From a checkpoint of a small masked image model: arch resnet, batches of 512.
Rows from block 6 of a small masked image model, named by matrix and row number. Rows with one number belong to one channel. Each number is 128 + 32 x the weight over its row's rms, rounded and kept within 0 to 255. All counts start at 0.
After each channel's rows are labels from the 100 images, of 14848, where the channel reaches its highest value: "peak on" is the class under the peak. Only what is clearly more common there than usual is listed. The data: made-up waving flags. In brackets: how many of the 100, against the usual share in percent.
# convs0: first 3x3 conv (model.blocks.6.convs.0.weight, 144x144x3x3, each kernel summed), inputs 0-71
# convs1: second 3x3 conv (model.blocks.6.convs.1.weight, 144x144x3x3, transposed, each kernel summed), outputs 0-71

convs0.35 [122 138 131 143 150 174  90 105 142 118 121  96 146 144 151 128 150 124  97 121  17  84 128 115 111  68  93 177 121 188  98  98 109 107 108 166 122 109 145 117 148 157 147 167  73 125 137 144 145  95  90 222  74 102 209  81 132 148 170 166 168 133  72 138 129 181 122 143 137  82 147  91]
convs1.35 [189 114 120 112 131 139 156 135 116 107 125 153 115 118  97 166 185 130 108 137 180 151 138 124 142 173 120 192 153  88  96 131 122 107  81 165 158 119 108 101 137  80 136  55 103 112  95 105 126  97 161 116  96 163 113 159 113 109 132  87 193 137 134 162 129 103 135  73 100 163 186 151]
peak on: flag (98 vs 44.1)

convs0.75 [ 97 142 106 107 163 105 112 135 112 104 121 108  58 142 136 124 158  96 141 173  33 111 146 111 145 117  75 175 102 122   0 168 102 112 135  93 115  98 130 147 170 110 159 127 152 119  40  92 174 111  87 125 134 134 124 140 128  91 133 126 142 196 157 117 150 103 101 155  94 171 137 135]
convs1.75 [154 130 181  82 112 172 147 152  94 136 142 125  99 140 150 164 130 124 122 150 209 147 150  94 104 147 145 130 157 171 177 133  76 180 135 126 207 114 145 126 179  86 112 167 175 115  54 134 135 151 103 113 126 121 119 157 113 124 100  91 140 121 202 141 145  66 129 119 153  78 167 114]
peak on: flag (89 vs 44.1)

convs0.20 [109 125 150  81 133 126 165 132 149 108 100 122 150 157  80 103 161 102 139 121 103 118 118 103 128  65 150 149 148 134 115 170 137 130 179 119 129 133  97 114 150 159  48  89 130 116 105  71 159 148 113 132  88 155 101 174 160 121 160 139  98 131  67 104 103 190 119 123 122 136 187  97]
convs1.20 [145  97 127 137  77 151  96 207 144 119 116 129 120 183 130 141 111 141 145 139 191 135 107  77 194 132 114 160 109 129 138 140 134 120  68 192 112 178 109 156  93 114  96 127  59 104 101 169 124 172 134 122  85 176 116 131 138 151  82 157  78 148 123 127 121 134 130 105 134 122 125 179]
peak on: flag (100 vs 44.1)

convs0.47 [192 128 121 132 107 128 134 187 133  82 170 123 102 133 171 107 135  59 140 153 128 143 175 143 120 148 106 112 148 106 140 150 122 103  89 166 135 156 148  95  92 135 165 225 118 156 222 176 140 106 168 131 133 121 109  96 110 124  75  75 154  20 117 157 130  86 123 152 133 127 104 126]
convs1.47 [124 144 132 155 115 176 147 145 180 148 161 120 138 158 121 146 143 133 165 165 126 106 129  34 142 174 166 110 156 183  85  49 133 149  93 129 142 135 109 141 130 138 121 131 116 108 116 129 126  92 156 183 141 131 122 136 171 120 154 117 124 114 122  61 182 129  66  89  93 143  90 117]
peak on: backdrop (82 vs 53.5)

convs0.83 [139 134 171 134  84  92  89 120  92  90 158 182  91 128 133 107 102 143 139  96   3 138 145  87  94 104 159 122 135 147 101 159 136 138 195  53 129 149 133 121  98 139  81  92 110 192  75 151  97 119 155 105 117 136 134 131 122 107 147  98 136 177 121 152 139 101 129  82  87 129  74 204]
convs1.83 [134  92 133 141 147 116  93 131 123 107  90 168 127 131 153 137  37 165 132 129 213 154 126 129 152 112 164 138 121 134 128 152 122 134 177  97 160 169 119 163 164  89 111 124 176 124 100  99 163 161 166 118 177 135 138 134 106 122 119 126 131 113 136  96 141 101 116 155 143 111 112 162]
peak on: flag (73 vs 44.1); emblem (27 vs 1.6)

convs0.86 [ 96 171 160 151  47  71 128 160 138 148  96 128 118 146 146 118  91 125 122 144 137 142  93 136  77 173 155 151 135 138 137 123 147 134 143 113 133 124 140 135 154 121  30 146 124 142  97 154  75 169 138 134 101 138  87 125  91 143  69 180  88 123  89 130 122  95 126 117 147  91  79 160]
convs1.86 [177 147 152 149  88 148 143 128 138 110 107 169 201 118 105 167 164 145 122  96  78 159 102 115 147 115 167  99 163 126 111 134 138 135 140 130 103 164  84 125 115 146  91 138 197 136 109 160  94 168  72  93  88 144  95 155 156 186 198  72  93  82 117  58  99 107  96 173  74 149 115 136]
peak on: flag (78 vs 44.1)

convs0.71 [168 145  98 148  89 141 175  82 131  85  98 157 193 140 169 129 163  91 140 128 135 121 161 107 152 151 167 130 118 144 129  66 102 155 131  91 148 144 122 138 106  95 157 255 126 159  89 149 133  95  90 150 107 111 167 147 123  33 137 153  76 135  88 111  79 154 148  97 155 122 101 121]
convs1.71 [135 149 108 130 142 123 223 149 219 158 126 141 163 152 102 143 175  88  77 165  97 152  99  76  93 139 144 111  84 215 117 102 115 196 116 168 103 107  61 146 161  88 143 183 140 127 126 115 142 130 156 161 136 145 101 147 165 120 114 161 138 111  77  93 165 161  96 118 118 164 161  96]
peak on: backdrop (100 vs 53.5)

convs0.33 [ 79 122 204 147 112 171 125 146 119  85 138  90 107 161 152 152  89 117 119 156  77 128 160 126 127 105  96 141 184 113  91 164 181 119 156 133 134 125 122 124 141 120  50 171 120 143 109  85 141 124 113 131  95  82 211 101 178  59  78  99 132 155 153  73 148 172 163 105 184 157 172 125]
convs1.33 [ 57 129 155 127 140 148 106  75  71 127 131 129  99 146 166 138 146 173 108  83 133  99 130  71 123 168 111 130  96 128 108 108 106  98  97 162  82 145 129 128  63  84  84 102 128 113 166 136 148  96  79 192 142 124 142  26 167 119 115 165 149  93  86 142 123 162 120 168 145  92 145  88]
peak on: flag (75 vs 44.1)

convs0.72 [105 156 120 111 105 123 119 151 146 109  77 147 117 172  96 142 150 143 121 161 145 133 123 116 122 157 132  99  90 143 153 133 132 149 115  87 102 127 191 173 155 133  26 130 125  94  85 158 107 173 133 119 137 150 113 165 108  65 126 119 128 194 126 148 107 138 157 100 164 122 100 142]
convs1.72 [144 132 100  90 165 113 103  97  86  70 220 108 105 136 122 115  79 119 119 121 162 186 121 107 153  88 125 155  90 104  56 115 152  66 182 114 134 129 192  94 129 117 103 161 136 119 114 117 139 114 117 107 111 182 138  96 116 141  93 110 126 148 108 110  82  35 136 169 184 118 140 139]
peak on: flag (76 vs 44.1)

convs0.53 [174 150 115 105 195  54  88 121 117 128 185 109  95 117 139 124 123 172 115 115 120 140 159 145 137  93 104 149 139 133 192 113 110  80 119 102 136  98 121 122  76 134  50 179 122 130 184 186  86 115 125 135 133 133 122 109 173 159 119 158 134 179 105 124 116 151 140 139 135  75 126 112]
convs1.53 [129 100  78 104 197 112 122 133 102 139 169 109 166 153  24 123  77 133 146 189 108 139 115 123 151  76 147 107  88 139 156 103  94 133 129  92 110 106 143 144 104 148  87 124 137 155 171  72 152 148 112 175 172 108 129 119 175 136 122 191 119 124  84  89 144  90 113 135 130 113 139 130]
peak on: flag (83 vs 44.1)

convs0.132 [152 114 100 163 126 188  95 173  87 109  92 133 147  92 125 152 139  88  99 112 114 124  96 116 131  91 108  73 127 176 121 184 146 161 147  43  95 124  61 130 107 106 174 180  98 112 128 114  93 135  97 123 111  92 173 102  90 169  83  99  53 140  92 100  85 122 123 100 133 131 137  86]
convs1.132 [204 107 115 141 120  83 169 104 127 129 186 110 139 197  71 155 102  70  91  97 131  75 115 138 132 125 105  57 164 144 119 102 131 109 118 163 109 131 175 148 137 131  97  98 189  89 110 111  70  67 124  67 126 104  93 160 119 145 131  63 133 167 121 150 176 145 106  81 132 118 147 140]
peak on: backdrop (99 vs 53.5)

convs0.54 [ 87 103  70 143 122 151 114 138 109 132 102  86  85 150 126 159 142 124  96 116 122 120  93 151 121 159 203 255 136 116 121  96 131 109 111 133 124 114 115 121 134  60 119 129 128 102 119 120 117 128 144 143 101 151 145 131 126 131  91 148 149 158 150 119 111 115 140 102 132 104  96 132]
convs1.54 [ 97 134 255 121 121 122 138 113  68 117 140 161 198 142 160 174  99 149 139  56 127 166 124 115 122 114 136 107 105 126 122 151 126  91 111 154 133  84 122  81 115  92 136 159  88 172 152 138 136 127 103 139 111 112 155 146 115 160 142 118 132 121 168  97 102 144 131 175  87 160 110 112]
peak on: emblem (35 vs 1.6)

convs0.32 [107 143 125 136  94 116  72 128 152  78 160 123  87  98 131 120 138 183 134  72  59 101 145 112 148 169 158 121 124 119  73 145 151 135 143  97  71 136 145 138 135 106 155  99 133 127 145  98 117 124 113 152 138 143 149 154 170 114 171 135  95 150  78 122 104 135 139 130 100 101 134  71]
convs1.32 [166 116  95 108 134  93 163 112  80 162 166 123 109 144 116 139  36 129 137  96 141 121 133  75 111  95 157 151 105 118 157 154  44 164 115 101 121 135 125  82 130  96 148 167 147 121 113 104 101 149 114 125 174 121 132 151 142 172 156 128 133  92 109 138 136  89 110 106 153 148 178 141]
peak on: backdrop (99 vs 53.5)

convs0.127 [123 106 104 146  82  65 183 142 171 111 160 126  80 153 115 102  68 101 144 117 200 140 146 189 103 152 145  99 101 144  93 126 150 137 149  69 128 113 137 192  93 130  48  94 145 115  87  84 101 145 142 145 136 148 133 152 107  59 147 134 133  69 113  98 158  90 149 113 138 153  75 128]
convs1.127 [144 140 158 136 111 254 166  75 127  81 124 165  30 157 142 128 182 136  90 111 123 148 113 113 136 117 175 127  91 116 158 153 168 159 134 163 168 106 143 126  89 139 187 127 162 174  97  87 146 157  86 131 160 126 120 121 120 140 141  90 124 158  87 123 136  93  92 115  91  89 121 115]
peak on: backdrop (85 vs 53.5)

convs0.70 [ 79 139 117 181   0 116 113 128 123 139  62 129 186 137 145 106 125 112 121 126 135 104 109 157 147  62 123 169 152 144  94 145 113 137 149 127 137  92 121 117  99 114 147 167 153 104 206 193 133 122 107 113 133 110 111 149 100 148 130 165 120 136  99 136 127 131 112 122 142 102 144 142]
convs1.70 [113 153 174 148  94 227 167 133 123 130  84 120  66 112 180  93 205 109 133 176 125 121 135 114 101 166 104  92 123 118 137 166 183  92 147  88 129 229 142 134 134 104 180 128  86 170 100 197 126 135 116 118 107 165  96 104  96 118  94 147 136 102 156  98  93 159 142 147 125 105 125 106]
peak on: flag (85 vs 44.1)

convs0.103 [111  72 124 120 172  97 169 114 123 135  78 145  57 153 130 145 155 120 153 191 190  98 128 117 173 175 144 174 134 107 110 137  74 165  68 148 127 128 122 126  64  92 128 135 147 105 151 117 151 123 116  92 120 139 163 209 151  86  92 113 121  96 159 122 154 137  81  60 121  93  97  95]
convs1.103 [169 107  74  90  78 100 166 108 102 156 107  83 118 103 166  98 122 148 159  56 147  81 171  83 121 124 129 183 100  85 114 169 119 159 127 119  91 157  78 103 139 114 210 156 105  92 120 159  93 135 166 123 118 149 170 146 127 103 158 205 129 157 196 107 128 145 168 104 125  91 117 167]
peak on: backdrop (82 vs 53.5)

convs0.0 [ 79 100 120 170 155 159 120  93 116 106 102 108  79 111 148 106 142  87 140 164 140 107  78 102 128 149  84  91 149 134 167 157 112 147 109 186 129 107 138 177 101 154 129 129 141 117 127 125 107 132 107  42  93 255 144 118  78 157 161 131 115 155 119 130 114 157 130 132 140 126 151  92]
convs1.0 [ 92 116  63 116  97  93 155 138  60 140  61 145 132 131 132 144 190 109 138 123 101 153 156 155 160 157 153 144  71 110  91 158 159 120 125 138 102 164 129 174  86 126 142 164 121 158 171  96 133 118 163 139 117 120  84 154  87 182 130 135 126 117 135 111 107 128 118 131 161  58 156  56]
peak on: emblem (57 vs 1.6)

convs0.22 [102 178 107 131 101 179  87 178 112 173 115 121 129 173 200 132 122 183 175 100  83 111 130 141 166 157  75 148 126 184 145  95 124 111 155 117 122 189 143 164  83 160 159 158 138 127 117 175 122  78 164 121  86 125 144 116  92 195 101 160 163 159 106 175  96 119 105  89 110 112 193 140]
convs1.22 [158  42  99 109 167 161 124  99 114  90  91 199 189 127  84 120 136 160 112 113 110  73 156 116 138 117 116 148 125 111 133 141 104  87 200 117 169  99 103 154 179  45 105  84 117 136 123 119  85 185 134 147 119 110 108 141 163 128 123 148 135  92 126 117  70 165 149 162 132 128 128 128]
peak on: flag (74 vs 44.1)

convs0.3 [100 108  92  75 159 128 176 150 135 138 151 157 137 121  66 131 142  64 135 123  76 121 130 101 142 144  95 128 155 126 128 105 127 141 137 135 144  85  77 144 150 132 104 126 110  94 232 102  85  93 147 146 107 102 158  87 130 145 153 150 119 120  78 107 152  95 143 132 148 122 102 151]
convs1.3 [123 128  86 107 139 122 159 115 103  86 151 105 146 123 118 125  83 151 124 138  61 106 134 121 178 125 165 143 212 148 122  99 111  79 125 138 117  82 131 110 116 137 150  82 124 114 195 143 156 136 132 116 146  98  56  95  60 131 137 160 124 158 104  78 136 126 127 164 131 120  97 222]
peak on: backdrop (99 vs 53.5)

convs0.46 [ 74 126 127  84 181 138 131  98 160  93 146 154  85 128  94 131 128 124  98 113 120 115 136 147  88 107 121 117 173 169 169  98  90 171 133  85 114 199 119 151 161 104  74 120 152 109  94 110 107 162 125 123  97 125 155 110 158  94 134 184 122 155  71  83 139 103 108  81 160  86 147  90]
convs1.46 [139 116 158 168 119 146  85 148 161 124 102 124  67 140 180  96 156 116 144 102 146  81 125 105 125 163 141  97  79 144 144 179 114  84 160 149 105 112 142 104 105 148 177 119 161  98 169 216 153  83  98 119 169 141 124 115 149  99  99 203 130 134 139 131 155 120 161 147 120  92  93 103]
peak on: flag (80 vs 44.1)

convs0.52 [132 132 119 130 106 211  73 141 145 142  86 128 147 122 119 135 123 142 118 155  72  56 105 130 148  89 144 106 153 127 146  94 122 127 130 149 107 112 124 165 128 145 202 109 142 159 144 208 118 164 143 133 124  91 112 179 155 111 194 121 126 105  87 138 130 124 124 150 124 104 178 104]
convs1.52 [ 76 144 146  68 143 145 141 135  89 180  72 158 153 142 212  47 137 121 130 182  89 136 104  80 129  93 119 117 103 133 153 130 159 132  79 154  71 192 146 123 142 108 114 159 119 109 169 154 154 131  81 103 111 121 144 167 114 166 112 144 164 121 157 140 132 157 146 155 132 153 132 111]
peak on: flag (73 vs 44.1); emblem (27 vs 1.6)

convs0.78 [141 149 134 108 104 155  91 196 132 142 155 179 133  80  43 113  86 143 122 111  73  79 120 152 105 149 100  91 117 152 148 133 104 130 117 121 129  92 134 156 150 121  81 122 155  78 117 160 138 144 121 127 114 113 139 149 114  92 164  98 152 126 134 110 106 164 124 117 134  97 173 163]
convs1.78 [125 147 156 127 129 185 123 130  43 155 163  78 156 167 176 158 161 137 118 132 130 147 153 132 126 148  85  70  73 129 185 103 118 131 124 150 110  84 177 114 138 164 164 149 117  95 117 131 129 158  87 188  73  93 139 195  90 144 120 111 118  98 140 137  89 143 144 130 126 105 132 172]
peak on: flag (94 vs 44.1)

convs0.140 [107 134 105 122  84  74 135  82 136 150 128 134 147 156 125 131 102 116 109 137 112 106  90 114 135 160 146 221 109 122 111 143 122 148 116 109 121 167 191 102 140 135 141 127 112 142 105 137 113 145 160 152 154 116 155 130 151  83 126 114  80 155 117 139 117 107  83 136 136 146 112  60]
convs1.140 [133 108 128 137 120 142 103 158  96  79 119 122  68 160 107 126  99 142 157 134 143 124 135 111 172 144 133 132 145  69 174 101 143  82 141 118  98 209 112 136 138 152 122 105 135 101 102 100 105 120 131 101 192 101  49 129  94 147 178  62  36  99  94 150 112 147 137 139 100 104 125 184]
peak on: flag (70 vs 44.1)

convs0.99 [160 154 104 148 136  76 136 143 136  54 124 151  69 152  90 113 158 123 121  99 159 148  95 146 107 119 114 129 156 147  61 165 111 117 181  87 125  72 174 129 133 142 155  84 126 179  73  71  92  89 148 174  71 104 121 115  83 119 161 152 168 116 165 100 117 126 159 155  88  86  88 154]
convs1.99 [121 147 160 138  72 150 185 133  90 114 112 130  73 175 149 205 165  92 116 165 143 109 148 159 138 177 125 113 123 151 139 183 183 157 142  98 136  92 164 160 143 120 179 149 180 141 131 156 123 182  91 111  97 114 136 146 114 130 143  81  62  89  80 104 102 116 187 151 155 104 130  68]
peak on: emblem (33 vs 1.6)

convs0.85 [128 129 115 200  66 153  69 125 154 125 179 113 181 167 103 111 112 140 111 144 171 127 130 112 139  86 102 106 103 125 145 110 128 156 165 100 154 122 146 120 113 148 172 142  94 134 150 162 135 149 139 122  90 131 115 136 142 118 135 138 186  97  77 125  86  36 108 116 113 101 204 151]
convs1.85 [127 154 147 105 136 126 139 120 161 107 148 122 158 134  92 134 105 165 142 132  98 144 131 166 172 111 119  90 177 109 172  71 131 181  77  95 149 122  85 118 170  76  56 172 163 115 140 184 120 175 107 108 124 135 126 133 156 176 106 106 137 118 137 119 141  83 123 155 128  84 145 180]
peak on: flag (97 vs 44.1)

convs0.137 [135 136  92  33 116 194 137 148  97 114 155 159 126 139 103  86  92 216 117 100  57 160 141 153 132 143  62 133  99 156 119 121 153 131 165 112 143 155 128 164 130  92 123 153 137 143 137  78 158 100 121 151 152  65 169 145 120 107 142 102 129  98 108  97 142 142  98 124  96 124 132  99]
convs1.137 [124 159  55  56 140 152  90 104 131 152 154 133 104 163 151 115  66 119  85 105 125 159 106 100 113  54 111 105  82 161 129 125  92  80  71 137 142  88 137 126 145 135 169 105 170 149 145 104 136 123 139 124 170  88 130 210 140 113  99 134  92 117 106 139 139 139 130 112 116  81 128 127]
peak on: flag (100 vs 44.1)

convs0.45 [ 97 107 166 130  90 131 183 114 145 116 112  87  92 158 104 130 133 106 113 121 115 129 136 123 122 111 165 137 146 199 100 103 115 174  95 146  91 152  98  78  94 162 128 255  93 140 153 138  95 112  78 108 133 144  86 155 153 107 131 106 142 126 140  82 167 125 172 121 117 132 105 104]
convs1.45 [126 124 109 138 113 135 255 102 183 140 118 147 132 151 119 102 152 153 164 119 113 125 158  39 132 120 129 146  10  93 110 120  76 205 127 153 166 114 109 122 158  66 131 208 137 110  93 127 127 154 138 135 192 162 151 136 140 193  96 128 145  74 123 128 135 150 127 127 141 143 148 130]
peak on: backdrop (100 vs 53.5)

convs0.6 [114 116 117 144 110 102 120 112 134 214 118 135 152 145  84 127 101  81 126 127 128 125 148 125 108  78  67  96 141 147 196 100  94 128 126 163 110 117 136  78 130 137  65 195 106 121 255 109 165 126 121 199 144 122 164 106  82 137 163 143 144 105 139 153 126 111 141 131 168  84 115  66]
convs1.6 [150 105 115 130 149 147 130 173 144 139 178 107 117 159  81 217  99 117 137 112 184 127 136 128 128 131  93 145 206 160 106 125 117 152 143 104 143 106 170 107 142 121 195  71 146 102 164 139 147 120 149 133 125 105 121 122 150 171 136 163  65 136 154 195 133  78 138 113 107 155  85 160]
peak on: backdrop (100 vs 53.5)

convs0.26 [ 93 153 147  94 160  79 175 172 110 125 131 134  90 116  88 125 107 125  92 129  94 143 123 134 177  70 107 185 180 141 148  92 143  81 132 132 123 147 101 131 128 149  74 129 119  96 112 196 133 135 140 146 125 165 107 150  90 134 142 134  90 103 112 102 112 243 141  97 106 174  90  96]
convs1.26 [109 108  89 133  72 129 140 129 174 132 169 128 122 158 107 118 127 132  83  93 130 160 118 121 193 106 142 128 126 114 151  92 134 159 129 147  88 116 175 156 130 127 101 108 105 120 153 126 137  64 128 139 108  86  93 105 133 131 166 182 102 174 121  89 135 177 110  95 153 139  82 155]
peak on: flag (75 vs 44.1)

convs0.58 [124 166 122  83 161  95 141 141 126 159 153 159 112 117 131 127 110 124 111 147 202 115  86 112 144 181 101  98 148 139 180 108 136 119 112 171 115 143 168  91 104 119 108 159 165  84 186 154 116 111 100  99 111 150 129 165 136 173 119 154 133 114 150 112 147 207 135 131 173 125  89 120]
convs1.58 [124 186 150 124 115 177  85 123 120  77 154 118 144 182 153  77 117  84 150 145 137  93 123 122 131 133 123  77 148 120 142 150 140 120 126 113 149  89 202 136  81 129  93 151 109 141 155 108 145 122 142 136  94  78  73 144 102 107 138 137 124 143 111 127 130  74 139  77 100 111 114 224]
peak on: emblem (56 vs 1.6)

convs0.67 [151  84 134 160 175 197 106 129 169 155  70 113 166 157  74 140 145 187 124 134 136 178 116 105  96 173 140 122 148 103 160 131  94 106 101  80 113  99  84 151 128 133 146 110 165 137  77 199 147 152 136 162  72 111  98 148 133 123 116 113 103  67 188 100 151 105 117 115 157 137 177 146]
convs1.67 [ 90 134  98 128 197 146 102  82 119 153  71 142 134 106 134 129 174 164  73 142  84 116 142 159 173 147  39 157  90 117  93 129 129  70 174 140  85 153  55 106 145 113 161 121  94 142  80 136 142 119  98  79  61 135 110 119 151 149 128  90 188  82 181  91 177  89 122 132 165 143 161  92]
peak on: flag (70 vs 44.1); emblem (30 vs 1.6)

convs0.105 [ 91 172 151 138 178  88 153 122 116 121  93  78 177 159 115 140 106 104 110  92  60 117 142 161 142 128 115 147 106 128 120 167 122 122 149 146  86 178 138  78 102  76 110 164 186 121 230 114 144  87 123  96  77 114 142 129  90 192 121 160  94  87 149 114 104 122 105 126 128 116  97 127]
convs1.105 [150  90 175 181 155 149 109 180 130 152  87 112 138 179 149 170  79  79 190 125  65 116 139 170 173 105 160 103 142 135 144 128 102 117 126 136  84 135 106 160 168 170 123 145 145 112 164  24 134 201 161 185 159 112 102 108  63 169 110 183 144 117 151 126  98 148 114 132 183 123 107  74]
peak on: flag (92 vs 44.1)

convs0.17 [ 28 117 146 168  99  92 133 144 140 143 101 143 172 128 150 127 147  64 130 131 153  78 104 109 125 118 127 161 155 118  76 134 134 144 141 116 114  84 156 138 101 125 208 134 111 146 119 147 123 113 146 135  99 112 147 113 124 111  86 137 144  90 120 117 145 105 139 110 150 164 129 187]
convs1.17 [ 78 109 114 121 114 134 161 129 103 150 198 150 104 104 141 144 168 107 139 140 116 155 120 135 153 103 119 104 140 155 140 144  99 126 112 175 107 103 128 127 105 122 115 189 143 103  98  96 125 142 100  89 115 112 137 119 160 129 152  85 171 247 130  94 166  83 159 128 130 148 168 114]
peak on: flag (92 vs 44.1)

convs0.121 [173 140 101 103 193 150 167 119  91 171 140  79  72 145  92 160 112 131 116 134  90  83 127 118 163 103  84 133 151 188 104 108 172 143 171  83 103 189 107 145 105 134  90 154 128  91  81 130 118 136 118 156 143 140 234 114 160  95 134 117 122 183 185 133 140 118 117  47 105 158 107 110]
convs1.121 [107 116 160 113  99 132 149 110 117 119 117 149  72 123 119 114 125 141 160 146 134 132  78 181 106  99 115 117  46  81 150 180 108 114 179 122 166 122 135 141 100 229 159 120 159  91 144 138 166 127 170 130 217  88  78  98 131  88  89 110 157 145 103 177 110 129 120 161 153 155 116 191]
peak on: backdrop (100 vs 53.5)

convs0.15 [ 96 119 131 144 141 137  77 137 149 104 155 112  86 126  82 120 116 117 140 118 143 173  18 138 106 122 129 143 129 132 164 120 131 139 168 118 119 112  91 163  68 142 150 142 120 137 111 117   0 177 151 146 110 107 129 145 161  67 176  97 146 183 119 167 114 123 124 153 160 142 150 149]
convs1.15 [120 141 151 123 158 118  81 121 158  97 120 237 133 135 159 117 174 183 151 148 150 219  90 129 123 130  58 142 142 139 121 121 136 172 151 131 169 103  97 130 187 140 118 182 142 132 146 127 255 194 179 144 128 147 167 107 149 125 129 130 124 107 115  81 119  90 134 115 134 200 148 113]
peak on: flag (100 vs 44.1)

convs0.64 [119 126 131 177 164 131 158 120 171 109 113 114 105 142 145 156 130 105 136 134 103 107 168 124 115  88  50 174 124 129 110 175 161 133 137 149 128 211  81 148 101  93 118 208 141 113  87 122 125 160 148  90 135 128 201 109 150  38  96 143 146 115 152 102 147 118 117 179  79  78 112 120]
convs1.64 [ 68 123 127 109 174 148 102  96  69 128 110 142 144  64 145 103 165 142 100 119 124 145 128  85  78 159 125 160 115 132 110 125 118  90  84 172 148 144  62 125 128  47 139  99  54 158 147 144 121  71 107 106  91 130  28 111 139 114 111 137 148 143 160 136 148 134  73 172 103 166 129 113]
peak on: backdrop (100 vs 53.5)

convs0.130 [147 129 129 147 152  98 124  65 115 178 182 164  88 125 144 114 100 113 129 129 161 126 117 125 129 144  97 122  96 118 188 113 124 154  84 136 147 135 130 112 169 148 141 130 116 181 166 166 129  99 117 122  69 166 127 102 151 179 163 111 107 126  91 116  57  14 124  98  97 138 108 184]
convs1.130 [124 150 117 129 131  69 163  84 209  86  58 191 150 155  98  97  61 144  92  64 106 130  88 167  78 152 109 129  92 137 155 115 182 131 171 128 120 152 140 136 120 126 110 122 116 147  92 105 146 147 128 122 154 134 121 133 146  83 119  82 120 126 133  86 177 153 113 169 137 127 104  97]
peak on: flag (69 vs 44.1); emblem (31 vs 1.6)

convs0.28 [182 154  87 151 137  40 106 113 115 161 143 142 131 158 141  98 148 113 148 123 188  93  98 123 102 137 114 137 161 142 102 106 136 138 124 105  95 135 120 158  88 173 109 148 137  91 193  76 127 119  83 104 145 102 187 150 145 118 156  95 101 135  65  98 149 150 113  93  81 161  95 131]
convs1.28 [202 137 156 139 111 119 188 144 172 127 160 142 122 146 142 123 165  83 135 190 153 119  93 124 141 142  97 120 109 129 127 141 118 146 119 171 141  89 160 130  84 144 154 184 178  54 101 143 153 155 129 132 145 117 190 100 141 110 100 115 103 152 127 167 134 148 154  70 140 162  72 137]
peak on: backdrop (100 vs 53.5)

convs0.98 [173 147 118  97 123 113 138 166 138  63 126 178 120 135 137  85 109 108 105 117 196 129 142 154 143 163  84 144 149  67  93 155 134 138 133 123 113 135 159 159 129 164  63 117 113 123 157 102 177  93 134 132  89 132 185 119  85 130 157 148 125 171 147  77 122 147  93 169 117 131  38  99]
convs1.98 [147 110 145 128 156 126 133 146 200 161 147 155 124 147 117 118 150  53  28 112 160 126 148  99  88 150 119  85 180 255 117  78 133 131 125 167 106 103  81 104 198  83 148 158  97 151 101 120  95  97 150 125 105 193 152 100 177 100 114 108 118 145 135 145 135 100  92  83 101 181 121  56]
peak on: backdrop (100 vs 53.5)

convs0.107 [128  86 127 111 141 113 116 105 123  80 146 145 133 127 113 170 110  75 120 103 110  92 126 108 101 118  56 127 141 105 139 150 112  87 109 156 150 189 162 147 105  87 115 163 129  70 166 110 163 115 112 155 204 137 131 120 138 147 179 126 166  15 160 121 151 138 147  60 127 182 119  97]
convs1.107 [ 91 116  96 158  62 125 128 109 136 167  92  95 120 160 137 100 103 110 172 119 122 134 142 117 156  81 124 116 178 108 118 113 138 178 116 136  94 123 123 173  93 132 163 121  91 112 121 117 173 157  99 155 118 117 170  90  60 162 127 212  90 153 109 152 154 140 153  51 142  83 128 132]
peak on: backdrop (84 vs 53.5)

convs0.48 [162 101 122 157 140 115 105 103 109 138  93 137 125 137 103 122 111 144 126 104  91 162 135 113  72 201 132 135 149 105  99 140 120 140 113 140 112 206 122 145 104 157 171 120 144 160  53 190 147 128 155 141 102 135 123 101 116  90 142  76 126 124 184 148 126  23 110 139  78 141 167 126]
convs1.48 [140 115 124 131 206  56 124  95 118 163 119 108 159 128 107 146 119 132  81  76 131 140 136 167 185 100 179 175  73 149  93 110  74 123 145  93 128 139 115  87 114 100 109 138 131  82 211 131 151 121 156 134 128 139  69 143 107 185 123 132 175 175  78 135 123 168 141 102 131  99 167 145]
peak on: flag (77 vs 44.1)

convs0.92 [192 117 124 183 110 177  92  99  89 104 110 134  92 151 101 169 128 171 129  90  39 135 143 148 141  94 178  89 111  97 119 108 160 116  86 147 117 162 122 107 161 126 122 118 158  97  90 155 104 149 108 154 126 124 145 160 135 121 131 104  77 189 123 102 133  54  91 133 128 172 107  90]
convs1.92 [141 158 119  81 160 121  82 117 117 137 161 112 138 176 106 103  87 106 130 118 135 115 124 142 134 113 123  83 132 124 139  61 123 125 144 122  73 116 138  74 138 109  87 129 152 174 103  94 128 133 130 124 199 104  77 123 166 158 130 181 114 123 109  94 147 122 129 167 158 120 156 159]
peak on: flag (86 vs 44.1)